python train.py --arch="dit" --dataset="simulated stained blood smears" --horizontal_flip=true --head_dim=32 --experts_per_token=2 --beta1=0.9 --grad_clip=5.0 --cautious_weight_decay=true --steps=8700
Rows from block 3 of a small image diffusion model, named by matrix and row number. Rows with one number within an expert belong to one neuron, the router's apart. Each number is 128 + 32 x the weight over its row's rms, rounded and kept within 0 to 255. All counts start at 0.
Before each expert's rows are labels from the 100 images, of 14976 (inputs lightly noised), where the router gives the expert most weight on average: "peak on" is the class under the peak. Only what is clearly more common there than usual is listed. The data: simulated stained blood smears.
# router: router (model.blocks.3.mlp.router.weight, 64x256), inputs 0-127
# up: expert up (model.blocks.3.mlp.up, 64x64x256), inputs 0-127
# down: expert down (model.blocks.3.mlp.down, 64x256x64, transposed), outputs 0-127

# expert 63
peak on: large cell
router.63 [152  93  90 141  94  77  92 136 132  75 113 120 145 112 160  98 180  89 114  60  90 134 122  59 156 155 103 128 148 160 158 105 103 149 139  79 166 114  87 135  93 120 163  73 125 128 116 105 146  99 156 143 126  80 144 151 103  85  69 167 119 173  53 122 151 155 144 140 185 155 102 124 151 139 126 134 118  38 159 125 133  35 138 116 175 129 168  90 136 159 140 125 111 174 105 127 171 150  73 164 183 134 204 117 135  44 149  92 102 143  87 145 111  46  75 142 141 131 150 192 122  62 111  98 152 147 120 163]
up.0 [127 137  97 133 136  75 117 131 129  85 147 151  96 137 140 140 123 132 128 160 155 107  96  64 142  82  91 126 133 124 114 135 109 152 131 171 134 177  82 127 101 175 130  73 113 191 126 191 133 146 144 135  94 132 141 128 164 103 140  49 209 150 128  90 124 120 100 129 197 119 101 113 158 135 127 151 129 112 209 175 171  68  97 125 120  93 146 135  93 112 133 145 117  94  94 142 128 153 145 152 147 172 106 108  90 107 169  85 162 152 103 115 104 152 113 145 119 122  90  93 117  92 152 152  94 145 171 179]
down.0 [132 128 174 180 140 124 113 105 150  86 132 135 160 124 126 114 138 121 104 160  52 111  49  88 162 106 112 178  98 143 109 127 177  70 154 108 123 123  59 155  71 150 136 155  95 136 100 159 130 147 112 179 132 123 116 142 155 103 151 157 176  77 118  94 130 142 126 116 100 193 144 144 158 100 121 162 136 141 126 120  67 163 132  77 169 108  94 147 116 123 170 161  84 123 128 147 150 131  93 156  97 197  79 107 147 151 107 189 177 181 122  98 149 141  64 147 160  91 106 156 147 144 106 156  89 120 120 130]
up.1 [185 138  96 142 127  91 145 159 171  76 157 156 134 112 147 153 163 157 125  82 128 125 159 106 100 105 138 101 153 122 131 144 142 157  88 128 131 157 133 125 144 121  46 114 148 188 193 189  61 105  94 175 149 109 139  45 195  91 128 120 142 169 118 170 146 104 116  85 158 103 105  99 163  86 143 117 103 138 106 140 109 101 183 177 106 106 152  92  84 124 129 103 124  77 148 126 171 165 101 127 118 117 143 147 109  86  94 120 135 135 108 125 117 123 165 103 144 162 145 103  91  75 162 112 102 133 173 149]
down.1 [106 158 126  97  99 140 164 107 166 110 174 122 167 113 102  91  96 102 123 130 157 137 100 149 131  40 115 128 101  86 136 128 103 123 154 164  80 126  98 159  88 132 154 103  75 119  70 129 152 105 129 118 127 171 156 158 177  88  88 128 159 154 134 113 110 101  94 219 160 118  78 165 142 121 187 228 114 144 158 130 123 165 138 136 133 124 101 159 158 121 130 103 145 199 112 122  92 146  34 116 145 147 152 140 177  99 115 107 126 126 124 130 154  92 130  98  84 102 109 125 141 166 123 181  65 185 124 147]
up.2 [154  98 109 125 102 156 108 157 136 143  80  97 146 121 112 165 184 161 147 150 119 185 141 141 151 145  89 148 117 140 109 109 101  85 111 170 168 126 135  89 133  98 123 118 157  79 137 118  89  47 148 124 110 147  94  45 102 173 145 142  84 109 107 114 148  75 121 178  96 109 139 140 155 128 140 137 161 115 152 207 144  99 133  99 131 134 157 134 192 111 160  72 153 144 146  80 131 148 124  75 113 124  67 105 133 116 141 124 115 173 138  91  57  86 136  82 128 164 134 139 168 188  70 130 140 117  93 108]
down.2 [130  82 116 116  96 113 207 158 175  87 114 146 159 169 126 138  96 109 150 149 136 170 138 144 131 104 160 150 173 135 126 140 148 108 163 107 117  84 157 155  85 160 150 122 140 147 105 115 131  61 121 103 151 113 115 138  89 172 143  91 112 116 165 109 120 124 151 136 140 130 189  96 101 147 115 107 112 161 127 183 140 160 157 168 152 119  51 132 101  96  75 198 149 134 159 160  97 111 149 102  92 108 109 150 124 121 146 151 165 149 116 129 174 145 218  25  96 122  69 140 139 159 157 146 130  57  73 119]
up.3 [136 134 101 168 183 122 172 102 137  60 105 112  72 106 163 104  74 120 160 185 183 148  75  90 125 106 136  75 133 157 118  50 116 155 106 106 101 148  60 157 113  96 142 173 153 142 169  88  30 128 127 106 112  99 145 116 135 110 149  97 136 148 120 104 118 121  92 128 134  87 126 140  86 131  72 139 144 130 118 210 133  94  95 140  92 123 104 143 125 177 117 121 128 117 179 154 142 149 102 108 146 142 114 169 133 196 116  88 114 142 130  70 109 102 133 136 123 177 100 167 166 146 158 104 144 152 150 158]
down.3 [ 96 134 192 190 161 132 122 143 134  81 117 132 160 169  89 116 179 129  98 162 151  79  63  37 123 112  89  87 107  78 113 129 151 139 129 127 152 133 137 152  75 134  58 139 132 163 123 118  72 105 123 135 113 164 129 147 140  96 196 170 129  80 107  85 136 129 128 131 139 119 149 125 109 120 152 110 100 130 103 145 146 165 155 133 146  88 140 162  76 118 117 106 160 104 183  79 141 149 147 131 120 151 130 127 122 107 144 210 109 153 130 109 108 105 150 134 139 181 120 132  92 128 112 147 135 158 149 157]
up.4 [101 152 100 160 127 133  72 141 159 118 127 150 128  77  90 110 152 133 118 109 142 124 138 106 197 157 183 179 119 148  99 102 121 102 122 108 167 165 113 169 157  75 134 147  89 112 157 147 138 160 132 158  91 146 102 234 184  46 164 150 108 134 119 106  90 164 121 115 118 155 103  80 160 152 129 135 170 112 134  68 102 145  86 128 118 148 114  98 136 141 124 160  89 155 137 147  76  62 165 170 135 129 160 126 199  66  98 149 193 104 141 128 112 154 161 136 114 159 154 171 137  67 159 138 142 100 130 103]
down.4 [210  93 182 128 100 152 204 108 135 156 170 142 124 113 117 164  72 105 136 144 145  69 149 134 124  66 150 184  94 163  93 122 122 116 128 103 205 123 142 118 162 114 150  93 175 164 143 178 138 108  93  85 151  87 138 210 131 158 162 107 127 120 153 144 144 164 102  97 133 184 128  99  68 110 109 181 125 123 134 174 175 119  93 154 150 104 106 113 162  55 154 127 141 177 139  94 170 184  60 131 112 135 126 104 114 137 157 105  46 179 127 138 145 155  90 120 152 145 168  84 120 163 117 158 100 168 162 115]
up.5 [ 84  99 103 150 156  93 100 149 135 139 187 150 130 138 181  73 119 101 197  98 134 111 153 157  75 139  48 117 134 117 193  61  84 112  99 125 105 102 118 121 183 154 104 100  97 191 133 145 141 113 152 107 149 127 162 185 125 127 119 196 163 150 125  86 111 193 111 129 152 102  98 141 168 181 159 109 143 141 163 172 106  89  90 139 148 171 112 104  80 177 126 119  76  90 140 130 138 130 134 182 189 174 114 144 113 107 164 104  89  95 114 173 181 160  98 141 135  95 105 137 138  87  65 133  78 131 159 112]
down.5 [ 87 169 122 182 128  89 126 173  99 144  87 143 137 139 158 111 104  94 126  99 129 186 112 145 120 102 122 119  92  92 228 185 140 171 138 145 135 129 131  79 131 137  80 117 134 122 137 109 118 153  77 184 135 166 105  89 137 120  91 149 122 115 143 131 114 118  83 122 123 117 125  89  99 155  88 156 148 172  74 114  86  92 155 139  88 189 128  94 167  79 175 167  96 110  91  79 184 183  93 144 105 133 165 170 133 139 188 186 138 116 112 152 132 182 153 118  64 142 133  93 167 151  62  97 107 107 154 134]

# expert 24
peak on: small cell
router.24 [ 60 102 112 106 152  42 138  96 126  84 180  63 119 134 182  71 172 114 113 104 169 167 153 163  98  78  84 123 109 109 146 149 113 120 100 174 151  96 106  82 152 148  61 118 147 165 109 176 107  75  91 152 117 179 175 148 194 134 142 138 101 138 169 186 124 124 129 121 110 145 170 105 113 110  90 136 120 196 170 107 142 103  88 109 160  87  76 109  88 158 104 145 185  86 104 152 159 131 194 122 107 112 107 121 126 115 119 134 126 133 157 136 117 133 111 151 110 110 110 139 119  97 158 119 132 118 172 185]
up.0 [142 150 115 202 150 117 137  85 181 109 167  89 129 125 118  69 187 179 106  57 137 142 147 163 145 121  93 144 129 114 182 101 124 174 111 161 103 134 113  99 127 154  78  89 143 129 133  84 141  98 120 135 127 207 181 112 130 143 131 126 136 120 144 158 126 121 122 127  96 146 111 134 130 146  87 109 113 141  86 204  92  83  42 134 114 139 126 135 107 130 100 117 134 118 173 118 139  92 112 173 115 174 164 136  64 130 104 119 118 191  94 137  88  86 117 145 145 173 121 176 111 114 134  93 187  88 168  69]
down.0 [163 218 130 129 151 139 151 122 140 167 143 201  81 120 142 110 105 201 195  87 185 137 165 110  79  91 123 137 179 145 213  85 119  90 116 140 106 130 114 119 119 150  69 115 131 185 121 168 118  68 137 216 103 126 191 112  90  94 134 104 104 140 132  85 107  61 132 166  80 130 128 131 142 147 114 162 114 113 142  78 176  97 191 135 109 191 130 150 151 115 105 159 136  68 176 155 159  85 114 165  90 147  88 137 102  66  92  69 113  77 125  91 179 141 172 140 114 144 130 148 110 174 156 166 142 127 103 108]
up.1 [113 117  98  93 120 129 160  61  53 110 158 106 104  94 129 112  87  72 150 123 109 117 172 183 136 128 153 152 178  76 118 138 162 152  90 149 123 126 110 126 127 114  79 125 123 170 123 153  94 109 112 112 122 168 102 118 174 129 135 115 109 137 152  87 111 137 132  89 143  86 145 117 118 152 175 157 120 163 102 146 149  81 112 125  95  85 132 139 204 137 118 109  72 117 150  77  79 135 124 147 101 122  78 105 138 137 119 117  86 170  95  94 143  94 153 125 164 160  98 139 112 121 130  85 167 172 188 168]
down.1 [146 111 173 157 133 147 111  98  70 180 156 161 167 149 119 114 170 124 119 101 144 104  84 144 178 130 150 126 113  84 172 115 105  80 116 146 115 153 157 115  87  94 174 126 124 182 105 193 141 140 100 185 109  98 125 147 181 101 111 149  32  91 132 133 147 171  57  99 143 122  89 162 103  97 174 146 130  76 139 110 123 107 165 128 136 145  89 174  79 150 131 157 138  97 169  59 137 126 179 191 110 210 119  99 165  91 197  82 147 115 111 143 149 113 180 117  94 121  80 108 110 146 138 125 134 112 167  66]
up.2 [ 74 150 127 144  94  98 128 117 117  71 105 121  82  69  91 156  98 112  51 132 135 171  85 114  83 141 137 133 124  99 161 171 161 107 140 107 163 160 121 153 206 174 154  95 157  80 133 142 140 133 113 129 100 159 171 143 147 168 101 105  64 131 156 146 145 114 111 192 148 223 152  92 111 133 117 144 136 120  93  74 117 158 112 129 116 112  81 140 127 199  73 137 149 129  88 132 116 118 131 134 183 113 101 186 122  92 117 187 218 112  45 121 118  55  84 149  84 119 133 142 137 116 120 130 101 130 107 147]
down.2 [101  96 127 127  95 172 118 172 142  96 201  94 170  83 123 100 118 157 123 123 150 132 122 100 113 112 132 113 119 114 167  93 127 157 120 124 198 118 101 149 189 104 156 138 104 156 123 136 118 165 126  95 128 127 108 154  91 119 157 118 124 127 155 134 146 131 128  97 136 199 110 123 122 134 116 135 132 105  84 161  79 113 108  94 181 156 177 138 168 109 106 112  85 112 161  86 144 190  88 132 126 129  90 208 126 200 162 124 101 116  70 135 159  96 102 113 129 124 139 149  79  90 123 179 107 135 119  99]
up.3 [102 154 123 107 185  98 141 137 149 117 127 139  72 115 140 133 145 182 120 178 154  76 131 142 129 119  97 121 110 133  90 105  97  54 162 149 143 134 134  92 189 108 145  80 134 189 192 123 139  74 151 184 144 103 117 188 155  71 141 127  92 156 202 130 185 124 115  88 142 111 150 127 133 154 141 176 160 116 139 117 181 129 150  97 160  98 134 108  75 128 134 113 145 133 120 134 167  86 123 156 100 196 129 128 164 108 177 109 114 123 120 109  98 114 119  95  84 121 111 105  87 102 161  82 167  67 173 127]
down.3 [171 100 140  83 144 157 127 116 125 116  94 180 127 108 189  93 155  66 114 167 130 107 128 147 122  55 153 141 115 127 182 174 158 127 108 122 126 139 124 117  91 137 175 136  99 132  80 111 169 115  73 157  90 144  88  81 178 163  92 122  85  81 174 127 153 150 105 163 118  96 107 187  75 135  95 172 119 192 166 122  54 137 177 131  83  71  90 115 116 153 171 177 116 144 186 106 136  74  75  94 150 156 133 160 163 139 153 178 120 115 131 176 137 142 114 149 114 140 134 109 136 110 102  52 123  75 144  94]
up.4 [161 142 167 131 107 126 165 157 186 162 148 124 149 144 125 152 136 136 162 168 109 157  67 150 150  69 160 179 112 158 161 125 152 164 121 132 111 162 133 141 109 105  86 125  64 132 153  46 111 127 160  61 114 145 133  58 133 175 151  91 179  89  57 153 100 137 127  83  71  83 124 132  87  89  90 126 127  92 124 145  97 148 121 143 106 186 139 158 157  77 175 143  89 115 163 128 132 103 109 166  84 125 106 160 156  97  37  52  98 143 172 143 138 144 133 145 171 148 129 145 102 131 126 115 177 146  88 164]
down.4 [ 53 141 110 138 125 176 129 161 180 151 124 130 155 150 179  78  90 120 178  89 155 114 112 182 134 132 129 149 155 103 142 130 123 134 130 141  77 154 101 112 148 134 153 136 155 120  56  88 117 177 149 139 132 144 208 169 147 152  97 109  93 168  91 164 127 177  85 115 153 144  89 105 137 108 172 190  77 130 180 123  62 162 136 107 129 156 114 148 131 165 162 138 115 115 122 101  93 113  79 130 108 109  89  94 137 160 125 102 136 116 177 127 144  69 177 164 142 144 132 113 113 138  85 107 186 173 150 106]
up.5 [142 123 178 127 133 110 133  59  81  66 143 121  98 129 114 141 137 128  90  56 105 200 151 160 103 184 137 111  82 111 161 155 140 143 118 135  62  96 125 138 161 139 198 140 103 115  70 102 108  95 125 128 130 153  78 114  98 143  83 125  76  95 147 118 117  79 156 154 169 180 175 131 134 132  98 112 121 121 155 142 142 176  73 164 100 209 125 134 108 124 120  83 133 148 120  94 116 111 141 130 173  53 157 146 144 137 114 133 126  92  94 134 128 107 118 171 138 158 116 168 134 113 135  75 154 141 129 135]
down.5 [102  44 114  89 140 123  96 182 191 176  99  75  87 139 176  74 145 170 167 153 110 145 111 113 132 137 155  75 116  97 102 157 125 144 136 166 150 129 138 115  92 118  93 113 185  94 146 131 131 144 152  77  97 115 165 122 102  94 135 143 142 148 123 166  89 154 159  97 164 223 148  76 101 157 135 149 170  99 149 126 104 154 106 135  94 146 177 113 219 134  98 128  94 107 127 127  92 158 128  99 103  90 115  98  78 199  96 179 113 185  98 171 188 131 163 123 130 136 157 165 130 107 138 142 136 140  91 121]

# expert 45
peak on: nucleus
router.45 [142 123 169  95 103 182 157  97  88 133 110 160 157 177 132 120  98 126 136 142 113 129 164 169 109 175 106 142 144  82 172  90 100 183 115 171  51 100 153 142 165 105 139 146 160 104 101 188 179 128 154 163 176 121 113 121 156 116 179 151 148  60 112 148 100  58 160 124 126 115 148 135 171  81 148 150 110 119 129 179 102 134  95 154 129 146 162 200  98 120 127 111 147 212  91  95 165 139 161 181 108 144 185  77 152 194  99  99  73  94 111 127 117 208 158 136 104  91 111 170 139 101 167  61 134 115 106 143]
up.0 [107 150 130 128 137 191 108 113 139 155 112 130  75 137 201 158 119 116 104 125 110 171 176 137 110 107 232 130 136 144 151 113  73 140  91 203 155 118 127 217  30 117 109 114 127 128 148 155 151 144 110 108 128 106 129 140 128 126 169 130 177 105 172 116 163  61 119 146 148 120 101 125  87  63 118 161 132 128 129 114 153 135 142 190 122  96 112 133  99 172 123  90 107 166  92 142 170 120 149 163 178 147 162 165 120 175 198 125 118 141 100 121 157 148  97 112  64 140 138 180 133 137 114 120 186 189 173  96]
down.0 [212 144 128 146 126 172 133 122 104  92  93 128 102 144 104 110 161 119 199 143 175 104 172 134 137  89 108 122 117 112 177 188 133 134 142 155 144 106 114 142 103 135 162 126 218 129  94 124 167 126 153  39 126 139 144 204 107 204 130 126  89 144 112 110 147 153  81 165 112  81 117  98  89 115 113 125 176 169 104 155 141 142  45 159 185 142 103 127  82 178 157  78 129 126 193 132 123 125 133  84 103 131 113 138 141 136 133 126 151 109 185 125 146 143 139  90 135 127  71 152  86 142 167 151 134  55  79 142]
up.1 [137 113 123 163  51 110 109  61 165 109 116 102  94 128 115  73 109  89 147  74 145 142 161 136 102  61 124 138 132 150 151 133  73 111 127 137 161 126 105 151 113  92  99 133 125 144 131  99 139 146 156 158 128 179 165 101  96 191  84 177 155 110 116 167 127 164  55 118  72 140  47 132 200 168  88 146 160 108 151 117 158 109 109 143 168 123  93 139 162  84  84 141  58 140 113 133 144 131 117 147 145 116 171 134 160 115 159 132 132 127 128 116 118 155 152 158 122 132 160 177 106 114 152 107 125 142 182 132]
down.1 [134 170 126 105 137 210 113 132  97 106 127 176 128 106 156 118 129 157 135 135 193 104 118 143 175 147 111 143 139 134  35 131 103 171 133 111 150 165 142 126 208 146 159 120 191 149 108 111 121 153 105 153 133  98 128 138 160 117 132 132 126 125  81 151 121 129 145  93 136  98 119 138 148  81 122 129 108 171 216 118 159  72 134 114 150  75  90 128 109 145 161 139 197 116  96 143 117 184 106 143 108 214 101 164 152  81 117 105 140 158 208 145 152 101 136 170 118 121 169 115 119 112 101 113 163 147 166 115]
up.2 [174 110 150 125 135 138 152  97 136 113 173 123 168 109 128  78  51 130 134 134 151 149 151 121  98 119  96 177 128  94 112 138 169 196  78 126 144 152  79 190  76 119 165 182 128 180 119 180 134 106 145 133 120 148 129 123 141 203 159  98 109  71 134  85 135  95 140 143 114 128 130 119 109 149 194 156 151 104 106 195 123 130  87 102 104  98 105 153 157 110 106 182 125 123 108 129 135 121 133  89 192 143 146  94 107  90 141  74 137 131 101 193 117 209 145  82 187 141 140 183 104 146 149  91 139 178  70 176]
down.2 [142 141 218 129 136 116 129 135 115 163 116 174 139 139 123  92  69  91 117 103 140  88 140 116 111 118 123  95 110 148 142 108 139  34 131  86  77 110 119 158 162  89  95 161 151 117 112 124 130 127 147 153  98 135  97 118 172 127  85 153 139 131 158  71 111 125 140 180 166  82 111 174 130 139 156 152 156 125 114 110 111 118 150  82  86 170  60 114 134 175 133 173 214  90 138  92 142  94 127 179 131 198 178 117 142 149 116  89  93 115 109 167  96 159 114 143 149 102  70 147  78 130 135  12 127 103 169 137]
up.3 [ 88 142 140 156 151  93 127 156 147 127 158  95  97  90  75 106 137 154 148  35 153  90 149 116 140  53 154 166 102 144 151 133 173  80 133 122 106 145  87  98  99  93 120 122 104  82 137  98  98 122  73 128 108 119 171  76 101 160 124 144  93  96 146 113 132 125 113 142  94  56 174 161 126 136 142 109 146 183 101 133 176 210 111  91 125 170  84 195 143  62 153 145 110 170 164 143 176 167 134 142 152 149 102 132  61 162 118 132 161 162 131 160 147  83  97 175 132 187  79 143  72 134 109 172 171  91 146  89]
down.3 [111 134 149  70 146 112 160 142 111 117 121 133 119 153 141 108 178 187 149  93 102  80 134  70 110 141 131 127 139 169 180 163 175  76  88  86  59 148 133 165 141 164 126  95 163 149 158 129 166 145 148 210 141 217 106  96 106  60 155 133 121 125 143 132 143 107 169 170 159 111 110 130 146  93 170 187 170 137 105 141 162  96 167  72 181 178 108 152 143 121 124 171  89 132 142  92 136 154 102 100 105 141 148 122 133 155 152 129 181 143  74  65 133 104  67 150 115 124 123 116 148 121 134 128 136 118 122 113]
up.4 [159 143 136 101 171  86 140  96 173 152 131 130 112 170  68 115 111 135 126 138 171 115 153 162  95  80  93 164  98 102 132 185 158 153 141 187 190 100 160  82 127 128 171 169 234 193 131 147 112 116 122 170  91 157 118  99 135 123 170 212  20  90 138 175 178 116  86 126 134 120  80 110 133 138 136 164  76 119 125 149 131 116 123 118 143  90 173 193 113 119 127 153  89 130 132 118 128 134 147 152 165  64 139 109 139  98 110 122  79 170 135 117 153 185 116 109 114 185 125 115 153 124 165  81 133  94 156 201]
down.4 [113 114 107 124 105 121 158 148 104 141 120 159  89 157 119  76 154 115 144 115 157 158 172 136 121  78  70 124 100 148 186 168 135 102 168 110 123  90 149 142 158  95 113 116  45  82 120 129 156 114  98 177 104 144 117  48 182 116 116 183 166 158 152 123  58 157 118 151 132  79 103 179 165 163 174 114 123  92 120 117  10  90 128 141 104 146  92 105 160 136  71 147 149  79 141  99 144 145 115 204 126 145 177 162  87 124  51 123 108 124 111 121 111 188 139 116 141 126  92 168 123 127 111 106 130 100 132 101]
up.5 [145  65 135 135  57 184 166 100 151 101 132 100  92 134  79 168 154 131  68 115 115  60 169  93 110 114 104 121 109 178 120 107 159 106  76 156 127 153 100  93 129 133 174 174 153 158 129 180 148 138 157 110 122 142 138 128 122 123 182 122 180 111 130 147 157 106 152 112  78 130 163 148 129 108 121 145 107 129  99 206 166  71 126 107 133 154 172 135 107 128 114  92  88 133 100 108 168 128 146 136 126  87 159 107 146  93 149 118 163 111 154 124 119  96  84 116  35 123 130 158 184 146 170 159 149 118 102 143]
down.5 [142  99  94 127 110 151 121 127 149 112 118 135 163 115 114  90 158 165 136 133 103 118  83 167 122 122  91 175 147 223  67 132 147 131 105 134 116  91  90 108 133 143 152  93 129  67 151 116 151 165 156  83 123 109 184  90 144 137 123  87  87 174  87 114  97 110 142 109 117 230 131 153 121 146 118 182  94 101  80 116 146  95 141  84 138 104 174 168  68 145 176 161 114 100 151 103 107 156 125 105 114 117 164 102 109 140  85 111  88 116 107 136 124 146  83  98 131 135 145 185 140 131 159 147 111 105  81 128]

# expert 23
peak on: small cell
router.23 [132 214  68 167  74 133 107 184 116  97 144 101 109 166 135 158 117  98  87 130  99 112 136 168  98  99 152  87 126 117 102  79 155 120 101 143 120 126 133 177 166  38 137  94 139 129  86 105 138 130  41 102  99 114 192 140 158 134 120 102 141 130 176  83 159 107 106 130 112 117 208 170 140  84 100 110 100 140 124 126  56 158  95 143  50 161 152  99 137 108 152 187 133 117 178 160 136 158 124 155 143 122  88 204 123 131  85  84 159 106 191 130 185 140 157 148 112 134 116 142  92  65 164 132 175 180 110  82]
up.0 [ 93 120 170 154 184 109 112 112 102  71 101 134 133 155  85 162 106 134 108  94 109 203 109 125 103 139  79 109 119 102 142 138 180  59 130  94 159 142 140 198  98 179 185 156 191 121  68 131 102 148 103 111 124 106 148 115 123 163 102 144 133 127 100  69  90  86 109 153 174  94 121 159  98  94  87 114 105  94 145 117 116 140 123 127 125  98 138 115 120  80  78  94 133 156 126 146 125  77 111 184 119 126 148 142 161 115  70 167 153 137 129 103 148 196 135 165 112 147 140 221 136 108  85 140 112 153  79 156]
down.0 [131 162  92 147 145 159 114 140 123  76 120 157 178 134 111 166  94 136 128 155 147 114  85 104 139  71 163 142 148 116 146 107  94  54 153 112 133 136 116 151 160 227 131 151 134 135 109  97  68 147 108 169 118 166 147  91  93 146 112  89 131  95 152  74 154  77 123 145 105 136 191 124 141 141 128 134 139 142 151 102 149 129 117 157 139 148 126 132 117 135  88 156 117  93 168 106  87 117 120 121 147 127  66 104 120 173 111 111 173 187 178  88 137  50  95 117 113 144 138 194 109 194 186 139  49 180 114 166]
up.1 [ 60  98 170 124 124 133 117 118 121 154 124 115 208 149 148 123 168 136 109  95 115 154 117 152  92 138 135  83 129  94 175 120 191 158 131 101 113 154 137 154  72  50 100 109  76  60 149  92 164 122 100 186 102 118 147 155 167 154  95 155 215 117 115 139 123 152 128 129 147 157 130 167 137  95 132 120 131  85 105 113 120  89 122 127 135 140  91 104  85  70  61 172 108  90 186 148 136  73 113 124 139 136  89 126 151 114 114 125 112  80 104 115 156 100 144 156 123 132 103 160  90 152 154 106 176 105  97 122]
down.1 [ 92  92 119 130 114  92 115 195 136 142 141 149  99 165 163 119 100  91 149 104 146 137  71  99 134  93  76 133 174 120  98  90  91  90 120 155 157  61  98 191 124  67  94 105 177 121  88 123 153 144 143  98 139 110 117 109  69 126 180  84 100 111 110 118 140  91 153 110  56 165  87 110 114 100 118 178 173  73  64 100 153  82 135 189 119 105  90 151 128 114 123 123 116 109 171 165 106 127 131 141 159 131 143 130 144 163 120 164 157 156 120 108  46 113 137 134 109  98 128 101 159 115 117  98 124 156 134  95]
up.2 [ 85 129 144 108 119 112 151 126 104 116  87 130 134 101 135  73 174 173 144 157 134  87 142 145 146 142 104 139  76  95  98 117  60 137 144 116 140 161  99 119   0  65 163 107  65 138 138 133 122 107 136 183 129 136  92 190 150 195 145 164 102  98 146 109  77 161  95 135  81 110 112  79  98  93 129 140 165 143 169 194 152 115  93 147 138 139 107 112 101  24 122  90 101 140 147 126 139  79 187  94  75  92 163 104 122 113 118 126 115 153 116 124 120 154 146 125 123 169 124 145 126 176 118  61 145 142 138  98]
down.2 [118 137 135 132 141 149  92  82 117 141 102 104  97  82  93 113  89  67 137 140  72 116  86 124 131 103 153 155 121 151 157 142  90 151 163 120  75 128 130  55 155 111 151 131 160 113 123 109 146 108 136  66 113 122 150 144 161 137 133  64 129 136 141 129 150 103  93 106 102  75  90 111  59 183 102 124 163 111 146 122 125 139 122 125 105 149 153 118  85 132 118  63 159 173 184 124  84 154  63  95 136 167 129  94 149 188 124 169  84 121 104 146 154 172 122  83 145 165 124  76 168  74 129  86 124 117 116 156]
up.3 [175 153 148 121 150 100  60 153 142 106 113 136 122 105  82  78 120 182 138 147 130 143 102 168 173 123 154 184 149 145  78  93 112 103 149 104 137 131 117 168 118  43 129 132 122 101 160  70 189 103 165 120  95 102 160 143 104 196 128 132 158 104  68 101 129 144 157 144  94 144 104 124 135 175 109 136 171 158 139  90 103 128 125  72 127 130 160 131 132 147 180  66  85 181 123 119 129 105 161 115 113  82 123 112 163 148 101  85 181 127  74 125 137 151 157 143 145 126 189 152  84 124  74 121 163 117 203  87]
down.3 [193 120 134 180  95 132 163 131 119 103 138 143 155 194  73 139 107 147 114 143  80 122 119 110 180 135 154 169 121 105  56 148 133 137 168  95 147 110 214 105 154 130 133 170 117 198 141 156  95 123  93 154 109  45 168 175 154 159 112 119 157 135 103 141  98 100  88 107 138 175 154 113 147 107 136 126 167 110 186 155 138 158 131 116 140  77 123  96 112 114 162  94 141 136 122 105  41 176  94 113 103 136 142 102 130  96 177 161 147 184  99 104 138 134  95  54 113 145 187 110  95 196 141 121 111 180 141 148]
up.4 [ 91 181 129 126 166 131  88 115 115 101  36 127 120  93 114 141 114 120  93 142  91  71 121 156  95 139 111 155 125  94 159 137 126 101 132 123 135 103 126 127 148  95 141 126 171  86 111 122 128  87 144 137 179  67 163 194 109 135 156  87 152 116 110 170 117 131  93  99  94 150 101 152 135 149 145 130 179 102 112 166 164 149 152 121 128 132 131  80  99 155 117  95 150 152 132 186 101  84 126 155 114 163 110 148 179 154 125 117 144 127  34 137 162  94 150 145 108  98  92 171 117 141 100  81 161 148  89 110]
down.4 [173 102 107 131  92 105 135  73 113 156 145  85  77 150  88 133 141 116  74  57  95 156 159 193 147 152 126 114  96 175 136 114 158 157 126 111 128  78 125  76 133 143  40 157 118 128 200 112 130 106 187 170 134 102 136 138 130 166 113 147 152 143 182 135  82 104 120 143 145 178 125 127 111 108  74 209 138 164  89 162 104 153 128 126 187 155  96  79 195 121 116  68 116 128 141 150 126 112 122 159  98  88 143 106  73 150 163 149 112  95 123 108 115 139 142  92 118 123  97 142 104 177 114 159 196 151  90 117]
up.5 [201 199 105  95 112  95 104 187 101 148 143 104 132 156 170 116 124 114 157 118 138 141 127  95 118 118 141 114  83 131  64 128 110 160  86 146  73 115 119 179 164 134 104 151 107 172 134 142 138 138 143 110 132 137  69 158 149 143 133 161  66 122 176  78 162 102 165  99 115 129 228 169 133 113 156 110 120 130 159 107 104 178  97 103  90 123 142  87 162 161 193 123 137 175 104  70 148 171  82  97 134 146 130 151 170 109  80  86 122 111 177 124 116 119 141  52 131 132 133  95 108 114 146 170 116 104 145 144]
down.5 [126  50 107 150 102  98 125  76  87  71 163 158 123 106 132 141 174 108  88 108  91  85 117 160 127  89 119  83 105 135  64 138 131 134 176 139  54 142 127 127 151 129 164 180 146 126 110  96 112 169  98 148 111 101 124 130 165 147 118 148 107  98 119 169 120 145 163 157 176  86  71 146 143 162 150 159 109  87 182 100 110 179 116 103 149 120 171 104  91 191  98 154 164 122 127 144 149 157 126  95 116 162 149 174 118  93 159 117  89 131 101 139 112 133 142 125 120 138 179 144 106 159 106 100 135 160 159 169]